config = dict(
    model='image classifier',
    activation='swiglu',
    mlp_ratio=2.67,
    head_dim=32,
    fused_qkv=True,
    layers=10,
    loss='binary_cross_entropy',
    muon_scale='spectral',
    lr=0.01,
    epochs=33.1,
    final_lr_fraction=0,
)
Rows from block 3 of a small image classifier, named by matrix and row number. Rows with one number belong to one neuron. Each number is 500 + 40 x the weight over its row's rms, rounded and kept within 0 to 999. All counts start at 0. Numbers have three digits each.
After each neuron's rows are labels from the 100 images, of 14848, where the neuron reaches its largest size: "strongest on" is what is common among them; "patch colour" is the nearest of a few named colours to the mean colour under the peak. Only what is clearly more common there than usual is listed. The data: renderings of 100 made-up gadgets, each built of a few solids, in any pose.
# gate: MLP gate (model.blocks.3.mlp.gate.weight, 848x320), inputs 0-53
# fc1: MLP up (model.blocks.3.mlp.fc1.weight, 848x320), inputs 0-53
# fc2: MLP down (model.blocks.3.mlp.fc2.weight, 320x848, transposed), outputs 0-53

gate.487:520527474494461493501496502486460567540511459467544475499498579512482511498489488490449534536509473553526471546561434535432576518511466565467446459482474502553505
fc1.487:461485522444438466506514549447437513525538438465507534506512489478535558568502544484484499484498498537519501533517500461463458501491526484525523484433442442529538
fc2.487:508529554448446442555529449515576458540484478531502569452550462529571528504521482540533523483462467467488507506413586511483484534534509574506471501471514468492475
strongest on: purple; blue
patch colour: purple

gate.485:555464492467498501508517504569502542553568520537511528506546524549533541465509510512444458508474478448453480600510514424561504455502529541537491515534519549546441
fc1.485:497500482597535486460504551519466534494506485524494480477475505551522520517462494488525498445507428486514466533463488463501568494523526517516559512500378505474439
fc2.485:491515509457532507496476511513541470542466458485406479531558494460517491494508374473484535497478495538454524456593494478556444475414555528493423473484592469531516
strongest on: pink
patch colour: grey

gate.379:519521491469529502494467493532515567488524496500542496451412497449535530456443485518435532518495507495479519499476495537496543583527440477471488454640474422502483
fc1.379:536561493551547459481485405488497559532418526486456529476508566560473447402504448516463486521559500518579540471470531564491498428468465510538515494529386452536515
fc2.379:445461438482525498422529590481470547582558475550420480479492515494519479541452549410595479514601582514584473459471498504500416488425490386525536413504493529588418
strongest on: orange
patch colour: brown

gate.229:477523521584512545523565546536544497526505551517435463497516502448436396474545492520494500515560456526534465514431440531462531463523598511499446458569463489458523
fc1.229:526520508405527565536459470442515507427479557514486532491589537511516516507484540549472526492473559568495457431517459517486447542521502546524447558485523488519535
fc2.229:463457473466468515483600454506528562514490440473523495453507501515516478503497508520441544522473436455511537509441532530547456431491464525492478481512459486487498
strongest on: matte
patch colour: black

gate.462:553541434469524535466522509499472538405543430500549453523448510446496537483473557517530489500544490423537527467518515500464441596467461515453491510476553561531468
fc1.462:577526536472512530506485485476498510471458511521519505476535464457486555474451533480485465531453477454519507527516397476546459469490476606506505456520438465522481
fc2.462:484517506458492522444455518538439544480503589482535492537533504518391527538503561465520508486446493471547445574541476531425466530533448458488460456431486528480517
strongest on: pink
patch colour: grey

gate.50:500466480541478560561474418494524485507487516474416468538512537463535495494502494505469505483455522538514485569438494557494547462494548539499514457541532523453464
fc1.50:428510522544434551485481544501541534506552521471461579518460500511550497487479438445521528491472449446493470510479519479472476522502462552462503457564519501496457
fc2.50:480573444441541531427480495573509564516527545444453495496573498488437511488510507463455467575598472471523499413486456565566555498502551525518498547507558475456512
strongest on: orange
patch colour: brown

gate.217:463459559510510439543416495509527548528479517458434490498478569393500528472514534564462469536538597546475466462507498483534468446597449535529515488492531480551447
fc1.217:432539446544447438539481538501537574542447542468489514520417486490508529547536586536438473413554525528517534490477487540549469576585423468539415465507510563501483
fc2.217:480530484508513551521499422449493442501523588491571516607543498412527531433494504490515488530527424531494563514459541519501566517562561559527482448566536473408455
strongest on: red
patch colour: grey

gate.754:478480507476376511401593438491497396538526549514478504488530425431547416524475503443546489483567595473500549525522469414532471482471570503451543479591483509492456
fc1.754:507528517439517518500501438496501545502441503480451566535493403469523519501479478502528533479532516552428491518552433468503545505494561479503511513512456597481463
fc2.754:542478530519504524517507548511526469521467524505507577490447557550488527510517505474516541464496441409496594443558450450550479447506507501569477527484497513452524
strongest on: teal
patch colour: green

gate.475:403491579457522421466500406539580499498546541457494528532463463552450535496467468432525499496540491551517463503496536569533555503459444468483501448499435517503471
fc1.475:498529535433443431550493478514483535472517467485524422522568563532498454487510478474541478536508489578456498545540451551503508521464421516505526549485605548527447
fc2.475:510491467481522494516548514472547477503512623570590546501487479472508444515552448520510505545477487506432623444474492485601430471473511451521528527444531513523512
strongest on: blue
patch colour: blue

gate.62:565495594442482452512454535467554553528457507522560484520414535506499533526461481437490485521488451580458478492527501460554528450513541458500493516567413475550454
fc1.62:482530492503469572397598495500427461479551490451549489514482435497516507497493464521590494495532493459513481511508504551508515462478516507480511543520511567523496
fc2.62:500537485476395470493460527485450446487530583596554501555502515472451528458417566557482434524636465475480449573503429559524469531521460451483500529476461510441467
strongest on: red
patch colour: brown

gate.418:536504586439476507492491538575541536424576469508471548539542499430519555426486536493515460500479542473453532481435417484502470484485491464474433574451451523496443
fc1.418:464491471570478562543469486543491516523514452478479496465552479501434457541465519516426577500551479540552518575538578467572489490454529506433472477479432548520522
fc2.418:439478488490456542546532476463468426498475483478526505542497440396487564479495502495513487512552563526424515458462544558498486435504449503533442588484465452494490
strongest on: green
patch colour: green

gate.284:464515470530491528484512470545512426466510425443437486536481517458527530460566481480488499550544542502510442499497467555459539429499506522494488496538474504490427
fc1.284:496439446528568406455480439512505471481497506465479431518486532490453480490519471507515550554503437476549480468483509554516455525460511487504467498458486534514437
fc2.284:529527455508448461536498510420494547586531515534519472437580515469503478457490439470409473489515473448472506494492516496458529491496449466488512500512509524515491
strongest on: teal; matte
patch colour: green

gate.442:535521490575492525518509474485456517461531523540495506471507578620482460507444442469517521476471516504482476447450484513449495507516492474502484465580493545455481
fc1.442:543560540483499531492468478495478542496463510488482510566494451439525496534550440471484547491508532532457506479522483459567512527536482592464501510448454483521552
fc2.442:531487522550476473428546477464525434587462563500586520450510448459546458498459484511484528524532474598441515498494467473488534455471509515471543538521492489492518
strongest on: glossy
patch colour: brown

gate.215:519517463521550486492508500486516454520428482519469491453478472527518513431512465520522454472425574508410484412520498577516545484553571549564546460522546517410486
fc1.215:579483502498505550522473503470410526393546528496474579445477487488458463549607429499493513532468448493558483488574451498509472509484481418537479447485553444510471
fc2.215:521516486561478491445524562508471500590558531479433461547441485501536445610541499551533455525447469544480471593513515518439559510466524505518576494509505500526452
strongest on: glossy
patch colour: brown

gate.632:514471500408541481531489491552539497452577544511501550441491497453500510475519470466483554490501517566516483563540503537474546500545501579484458477525486424509495
fc1.632:497431497476552514450551496478402482489549439547513488528505468542453525535438463561523533493478483508421479552495522552454559470459502532444443491467505474505513
fc2.632:424511512518478513510499505470555491399493544465561495528475439509480471460518466460468540560536439537540448513450500500524450590540467441530505434465500498481515
strongest on: glossy
patch colour: brown

gate.332:476464457513456542538501482497501511480449469467508486534497443530492460479448471545499510541508477505508433510433478471519541485477497649485477483493541502507450
fc1.332:424544552520480565478555481451524481482525541445437500473567390530505464488443523462521492502480495537548500470492511484470541524546469574502479551451536550543477
fc2.332:455482437490488494542508529514445513469543438492478478517466470512443498481444512530465499503516471555549534452460460542501539519514372533506508494421537474460470
strongest on: orange
patch colour: brown

gate.65:489529503528513503504444485533472505532557528479508512514510490479494470554543506546597511505460503450513524537439579432447470547452533542528509555524497486467495
fc1.65:463487483529458476477511520515470517480487483494477443495495476450488515465451440425375580506440558415544524528509496479552488455515405512479476505550514534558544
fc2.65:531515452451456507433499508567496479517428472530501479469581518529498391489460432498503504504426521503514478445487469463480562580522484571459582483556559544552513
strongest on: purple
patch colour: brown

gate.277:468551504488463475474487427563594571490442442538490512477487585531507456532483491489532506559459474565452530533522497536529527522516467472463499448523470521477503
fc1.277:517566443398530532480444553536450538560495466510510526460492510480476466492445532478481439546470500415472487585530511447470424501584529506462462445466466450519424
fc2.277:487455576476439518447524533564526492476526510488518465486510493443526518521511470533486463547457513538539564537481497503444520486473510530558508541494498482535492
strongest on: yellow
patch colour: brown

gate.497:514484422498493495473539527490479478555497465518498538430492488571440464554506452481565503480522549475455504472472537561588512518442473508527467520515510500528430
fc1.497:514540461426434431533503519479555450555501493497480479508542501500518485491529441436435494475462496555540491495451562538585558544476439537538524487519437468526510
fc2.497:400481559468454468396491522515503501412492412562548458467461500466553508521542473523450474490427500531460514552496452448474511484441582454500527536582481525530523
strongest on: yellow
patch colour: brown

gate.100:534490534464474541506486465511481460485532499481510522470506476517504472482413504491516486474525481470419570469478574506547552523540442418500516487567435468496510
fc1.100:559506444517526454451495524578448471485470480469584505451460474454547461482471448440504458461511424579505472498561519498497448514522517504564463502513513481452493
fc2.100:512491484503454547511476382467555460520473489445547524460473468523500457490524421484541614451468517510467492555520482434398508474476578461518506540523549551467598
strongest on: metallic
patch colour: brown

gate.39:455614493514468471562497528511432512520495442443426535473542484422548513467483484446477480511498526535502513470501502454501502567454529508482527438525474472580510
fc1.39:497455391472479509436488458513508507522508501478507481513508524514518514523451466415446493559442446530553549546533444515523560538536459492462434491485463539532549
fc2.39:550579466464514471442547533523530503505578449548473505455525476469489520481480467480537412439488491515510536456525520482476452534482479549459465449531518447497486
strongest on: blue
patch colour: purple

gate.90:540548511539395481472429432488482508512487485470481578462454457539508567488456470535574589560492477490544487490524449432508547506471485437456506483457510548504532
fc1.90:473505504444504503513508540498509518494491500517405451518509470532547484539477494529477434484560516596480472573481541466532501503468520490580548513502496469535484
fc2.90:531434458581491448433406488464503463516449507510483481545454549493452576492540498489520503434500542446548627480505498636478509504489489483532553530551447489447448
strongest on: pink
patch colour: pink

gate.190:467553556499558584498557485514521499450486459548586551455471543550498507453440564503491536518522540520466481452468514527442499529455467563543471447488486605496515
fc1.190:525491528474440442526427551478506516595475539490523501503548510469462518536518494522575461452518500532503516495547461567453536562518470516534497527437491545511509
fc2.190:514607458482520519498433460504476622444480471519455503477528527443534518484507529489483486473503610511487550500552492506464457477523546496446535546506480557525495
strongest on: glossy; red
patch colour: brown

gate.715:495480557452576551542465480486449482582503489542552504432488485537434472516497530569495540455569502438504494472433558544497507489425479489531499500590572443510540
fc1.715:472550482492471445447547574454510580557537522533489460498510569456502530474472496556541519528557556463463508499518550443491552539590574545415529455500409530493471
fc2.715:557527553449553461493490552551478480462493529471502439433499503512455486517531499462561435487468490481474481453511506549522565537510554484496515488473496482446482
strongest on: blue
patch colour: black

gate.307:512499494560498499522494499532537502507469458513491506552495523494510510587469429548487471516453493436547507513380559479481473558509523533563446533501547471472567
fc1.307:501531503487513490516518549519496439509444580524589473481501485495496523496513594467484425518540451469446452444572401535468513502471466515474521465504544502494436
fc2.307:532480454493436494523441556519580442543431456524506489523499549529520488489549537531606509489528389564536545543554466491452533573483470540500483480452500552501516
strongest on: red
patch colour: brown

gate.177:528495507429590554494557543543534499489494521528488489501586453545493624435509473507484587478453443514493463502458451456468454504467540537509460529513426507492528
fc1.177:498619408550584457517556471508538507462469545501518501498527468474465550465583477515545563507559525512515501462469519535465486504523450498495501568537472444491587
fc2.177:532589480533511469502467468526515541462515519486530514520452552501466500569455506547556431531554500509459551424581524536489443536457502521473502467503568490532464
strongest on: pink
patch colour: pink

gate.728:462456604504463544518469458480499507472570544567488451502448420457489523600524488461522494465512438505517528541495561496439519455407506518470491468563477507454566
fc1.728:552561493495612441515468507544499509546539553515509475541528533542579542469510507574487574514533506478544457514436476522511513462523464451526453553477464512500482
fc2.728:474510471569528469525509521502519450516528444526484547497554507544544502493445524476475488433505547426509427555535582488436437440545486565511540464536470470487535
strongest on: blue
patch colour: black

gate.712:483480516537551451507473516528485437478551497554504430520520487554459504481473443497458535490476471460533550451502554506528570507497490475568541521461552553515566
fc1.712:470472440548467478488486455553517540511507489429437461548456479514537507519439489464492522508433473534480458504498547494483468562493530513510460465528555527453500
fc2.712:517476481522499463457456511523467504442423480445497490505498470569448482490539449590466458488574522447517471466400482505487535453518458530496546464501551475526519
strongest on: purple
patch colour: purple

gate.42:541469530476473462455467549449517516490526525500464510481505552535480414474499507533577557550499526535544481491514513583580521421484541472457424585579442442466450
fc1.42:402458570439429484500499475567503522554548505499433520497503451506555523424494539477498597493506549543466457513507510488563529490529453412480482526458452534547553
fc2.42:528502427465504442498437484446581416461549504491597455494570539476427478516507458499529469517422467539464484546520509517592507515515451493477494479483456575494511
strongest on: teal
patch colour: green

gate.43:527520517495523484519495475468459512595542490510543480513553463475448507454519493483502460474485563507403595524496576585556500544528465513444487494482521465435465
fc1.43:498532505455541452598582553505522519546518535544474492592557521451538449465510451521510486516471469504597481411482492475432508457473557478470487552500450539501495
fc2.43:445472441518468469538583484440456509489550439483499436458495469492532526545483396571569476428522472485505519539449484549396484459532521456532508539526580463466491
strongest on: pink
patch colour: brown

gate.211:460483534452501475500476529511569467480486479520512522590496542506485518554461512534474507514476460516525451478530519520566560492479480579526469439415507480403566
fc1.211:468476588421456423490553530567463501515531528557463510538505549448493482580516497478495535494395513482510512455573515550453484513462502499482467459452478475399522
fc2.211:469438517490455522488445537424449434560569544461501536462503523508538562507504507508480465495531459571563536529495522521452458509457456529494561515542573529592436
strongest on: teal; green
patch colour: green; black

gate.133:432444429556502390517461475473486500514535489459530503439453518488513489504545477547516608513493521578493505481595561555501518527532485489480540537509471443543455
fc1.133:583489451490503507516491490473392490458512541483463465507475547502519463580492463530514498519484500538492467461534508491518513510549518505416529554464458547496439
fc2.133:499456561482488495557619516479491571485467607486551527512580555513505512574507501531489472496552471456564479495504495425532459472520495531458526492486497486547493
strongest on: teal
patch colour: green

gate.551:512567517524520519502467453495570478500407560537462495491517469460505559456530529535563474533464477523496530470483501474484528514512465522397589542484504443460472
fc1.551:488529574451548404524506542482488505452431501477507565529462494492501420547517447514488482438546429547436511524491544510538472499480498449604433510455516515488459
fc2.551:542517475479535506535504484497446432497450428560475497551501491507507496510532500509473467446559501535474474486464565510565549527471456449570458529562487477474536
strongest on: green
patch colour: black

gate.400:533483461477489417521453529490603485555544504548549580524507538437475532504469457547525495519526443601482493461545474397492583470507453515484592459524493521433457
fc1.400:454576502478544506513492435524449456491541459475479508471554573550510519449540490468428483426448458452532510519492453517513474500575554522462420552472533362494427
fc2.400:555591504516463469535461523405548466465506565528490496533466476487471493489537501525523524450495565495504419460423472481539501419444460506558467534525500516517470
strongest on: brown
patch colour: brown

gate.544:465445421485495540571476478431508509525477573560410474465499508526531522450497519521489516483531435433509629521519534531470542468523524499534560480445496497468470
fc1.544:493558509525489541463496472487474489506503435526517469545451502541480422472443450524537435490482521526451533499536478489454492534522503573533498467479475566539452
fc2.544:463497517465468574467478475560522447479544535500495538466555551467468489529396461415517513520513514516501570451476456506498549561499533548523479529517490537508498
strongest on: purple
patch colour: grey

gate.491:408496428531477485438482479502492523510506410561449595504492552499477463509475527419537428561458501570493451462492492576512518508529512486438475468483458502485538
fc1.491:490577531554495447493519377422537631480518513520536485498487500498559473532611570542539483510528478534525533510503506507458487502491510503483504453462509496618452
fc2.491:542511573406523539451427543550559535549498539495485479402392543517508463508504444553510536472491482481458609541549455519469484478467489491459495523519527450486517
strongest on: glossy
patch colour: brown; black

gate.655:553380489524533470514563497510446486547480546525499487451523560537494525569510495592510457449518473482552517477491436533521504437499394492491484471474478558458482
fc1.655:461550530482475512456563510493532485482446450437546482542540462489509493496498555413534516496521510514443525516504539501474466459555531508504532466533501534568476
fc2.655:576537515565498518562475536503445458480503543428477512549468526479523502494507549480463485490496551441484498504474542498457503540548493422509453463498519503429641
strongest on: metallic; blue
patch colour: blue

gate.656:431440537504511469487496526452513451443474446444534464469433485497495505514496480536488579520486557538537480442548496453473515536532423499557449419466490497483445
fc1.656:527540495537439542509501528514535528530448492509526518497427503456476444481401532413535568467460499542510430407429508527516391542537472489484493506520551483502526
fc2.656:478522597532495453479557443488486473519538483510536518498575512486467556544547536501474465473454486531470531516614568462468524585527568522467575522446501521469526
strongest on: teal
patch colour: green

gate.37:482460474534482526496428499546501578484529429546484482537566449475566371455488466531461459556535456535530505485469442495492563445524470538523497444537503477546481
fc1.37:463506417507584533524501493547478505481524482487446541482532517497557534432484460460513516482502489398508405508532491466444472512484547484456479477525540481493464
fc2.37:510489530505482489523483373526493497396497540438502495477519574449459425484526435456577499483549510507494591484489538391519515481522427518516466488544511515454507
strongest on: grey
patch colour: grey

gate.344:446498517448502486561517491473463428509548504518524482485521495437512518468452498529513463484539512433504431487491532483427455459538472584520494498462488471494464
fc1.344:515481555480568463494486456553476546537523506485475460446444446508534418476528491507495480564525545529490543580439427501423473429494493558508503542516450508486518
fc2.344:547499519516536501469535530463523488441523549455513462535440458473499492531527559480595606538522469527560474482473508509452501474527571495526538530484506507502508
strongest on: red
patch colour: brown

gate.308:530490490505469473579511541500539487556539527511517517460498484532495543550469510516524515552553552526513544547480530539486476552566510545523454517548446495481566
fc1.308:477517584461439461440513496519492450473486469524550511525453506533484486565519480461598426456499502510504445472502610518442505594515528425562487518484543526449439
fc2.308:505573498444411502542510453437565544495586540488473451495585504509496472585522440522516563535523559472483435519535487536471459494505477549485532528505442533517514
strongest on: brown
patch colour: brown

gate.661:491485497557489505484449504571469523524544527539534503445523527479500484485407495440565581600558577506600540525492455526457545459481512453579529533483539541410495
fc1.661:449492500436513524568517577540504452492487507475448470469433409519549558425533507505538468509418454479410547517426535466503466521483497489491510481531564545488526
fc2.661:509565500551460533581409466550501448519535489541570542512491457495454511543490523547519523537508471516516509521546464543524500490503431466500489458419482542416469
strongest on: green
patch colour: green

gate.143:468468451510462538501500539469475498489514468515478478513478512548503507465489471505467472499486547421531453527498510568510472501484536479457556564497507518537459
fc1.143:503470469510472560525457445474579479546514457427531490492536466498517562559525452536516476513529467462504394550510532517439505546430443487456480557541518472560545
fc2.143:459520477452489464578472472544461500540446486483532500495476488436504509390495529517447457459494409441488487529492519518446534509522504509500542500490487514422602
strongest on: red
patch colour: brown

gate.226:512494428546480477504477370488502510516404553533414554449444546564597473456529555492497482498442502504485488474450513503592489467490553448550574479536501426494495
fc1.226:438489564513515503511587520475548485547450531566511472514483484539449502535537490507479544426598520505448490526593506499500529533517505521507486506494551495557475
fc2.226:536500477437469414485446574472484418537442439494485430494492473495528459558514553485558549579482501609495453499495453548607465547525468511542488505513567465503535
strongest on: purple; blue
patch colour: purple

gate.157:537557464526515506564532518604458518537520487417499487534475501540495487536475528482495588523489583511522504493480548463501567470499530445516524553471517488468539
fc1.157:560461467509425513546481477516550492576527505462476489528430518503507488574494533551499475434575491526534470564516559471468455453548515570548400564518454454542467
fc2.157:539567557478571552495533466547495501500494550489536496583498522526501525544541466417449502535490556520462446508526475590493528504488545546381470437532431424507525
strongest on: red
patch colour: brown

gate.368:484504497562480460481484481558525500424493455491523455440495472475510510547522467426566554516483492508430459457487489477491546455459461467591505555472466482429463
fc1.368:470469525485560540515544495476459498507473500493496500495525482529472528473607405529484507508455539523509517461450535521453529483515562568482498495501515478541418
fc2.368:558561430544405485451533538519530454507437457499432485564534552499553434544513432566562500458540437477487520538476496534446466554521445503496522448488533519553489
strongest on: metallic
patch colour: brown

gate.40:439515497461471542456418530390516472487479533498461494549522489478538505545515469510509463458457476573477501484512421448455523429536478457501574585501461472437494
fc1.40:483505557481519549466468535562519499458474488464513532531513476439442500554454497551503525516456560559551452478534451478497466475558501499515512562511446478507501
fc2.40:458536527479454498455474492491506507501516579496543526518590443495516505465500510492533501507475534491460505504500513595456504520486517539463484550561488584549543
strongest on: green
patch colour: green

gate.465:506509510465467481431464512483480491498388474515555492471558580517505444563538507499510475584472544477498480499513536410457514568563533452535467599491411542472555
fc1.465:478590498516463556571408522511485536501465422461531492410548519485482501552488547543552474538436500467440473490517452437509451504485549488523480563477439504435549
fc2.465:424543551477490430450484441526536518459498472524486470536457427531484520510521514489495530504480510478456479504478504427427528502404485446456439442463535555500500
strongest on: metallic; green
patch colour: green

gate.725:488461538502426481584508494533494486543502449513526546487511466452466489533514412552521536471537449522472560509540488526521480416551505565464495488476480542469434
fc1.725:509496513558544433507514454473576525497596497417500602389466486498508456546518480454511442462502505517493559442500476448485513554531501508474469521458456459446538
fc2.725:517436414473503484497523491552518550533517520528514492524449458494491429501498504606473464570555512527539434427463485563583491494431402485532498404486509420494522
strongest on: metallic
patch colour: brown

gate.269:504529560455543511496554484562528492548405524479512529537475506456462428598545434595514454479544501502494529571490499539536525552561453491554492637489449465403527
fc1.269:506487459504551577523518550450494602447548577426442507545495539484501529425553496478457456477489545526465504443522517541549494523510544348484505519522451451458525
fc2.269:473485471469506485515495447503538553479504477482505553383505470579511509543468500493476512496573518494523516468399472472515543536482496452444600473475420458513499
strongest on: matte; red
patch colour: brown

gate.518:467504462497522465476554547518446500522527494527523515456529496457552473549478446511469514532457458485496429407555510570467527496532459462541517476495501475524488
fc1.518:550469519541529490474418510514485427534493450452507464544496443542559504472521531529531496459511517493552539508545492490464478544460530474481423478524565543509502
fc2.518:613479524487495444498489487499467536465503589459412560513551600432484493495506445443506588554524546493484448519554475469506464463438514536470478516435504524515514
strongest on: orange
patch colour: brown

gate.271:471492440543544525464522533507496507474466552504472432491533524454515513407459498457517491472480544460474575495469561474454514456484510504625465510459460570511444
fc1.271:513493488474540517514552430484543464507597507510441547535517520486521517586584501539461566510432517428451452513481520448495539525519449548467467477512536489545558
fc2.271:536489554570382547421453530524470487529476500525583515528515516454472449466507526424418541430452493552481521471545508479505515441458480460520447589488549529530461
strongest on: red
patch colour: brown

gate.345:455507504553516400497482591443447506520488550440523483495543498460540527510454500488514467508594542528586499464559454414476517473454520446437525518478445547422491
fc1.345:493520458553525481512409495521460478595517543503485433425523505479491433464487508554429502497573528510504490469419516446588529500416578385471405534490498542464476
fc2.345:527550518555491452573497470479500495413449465467472550499481465464575482528481415506469536502531545486511498474490530497440532545488576576574576456516454508484509
strongest on: blue
patch colour: blue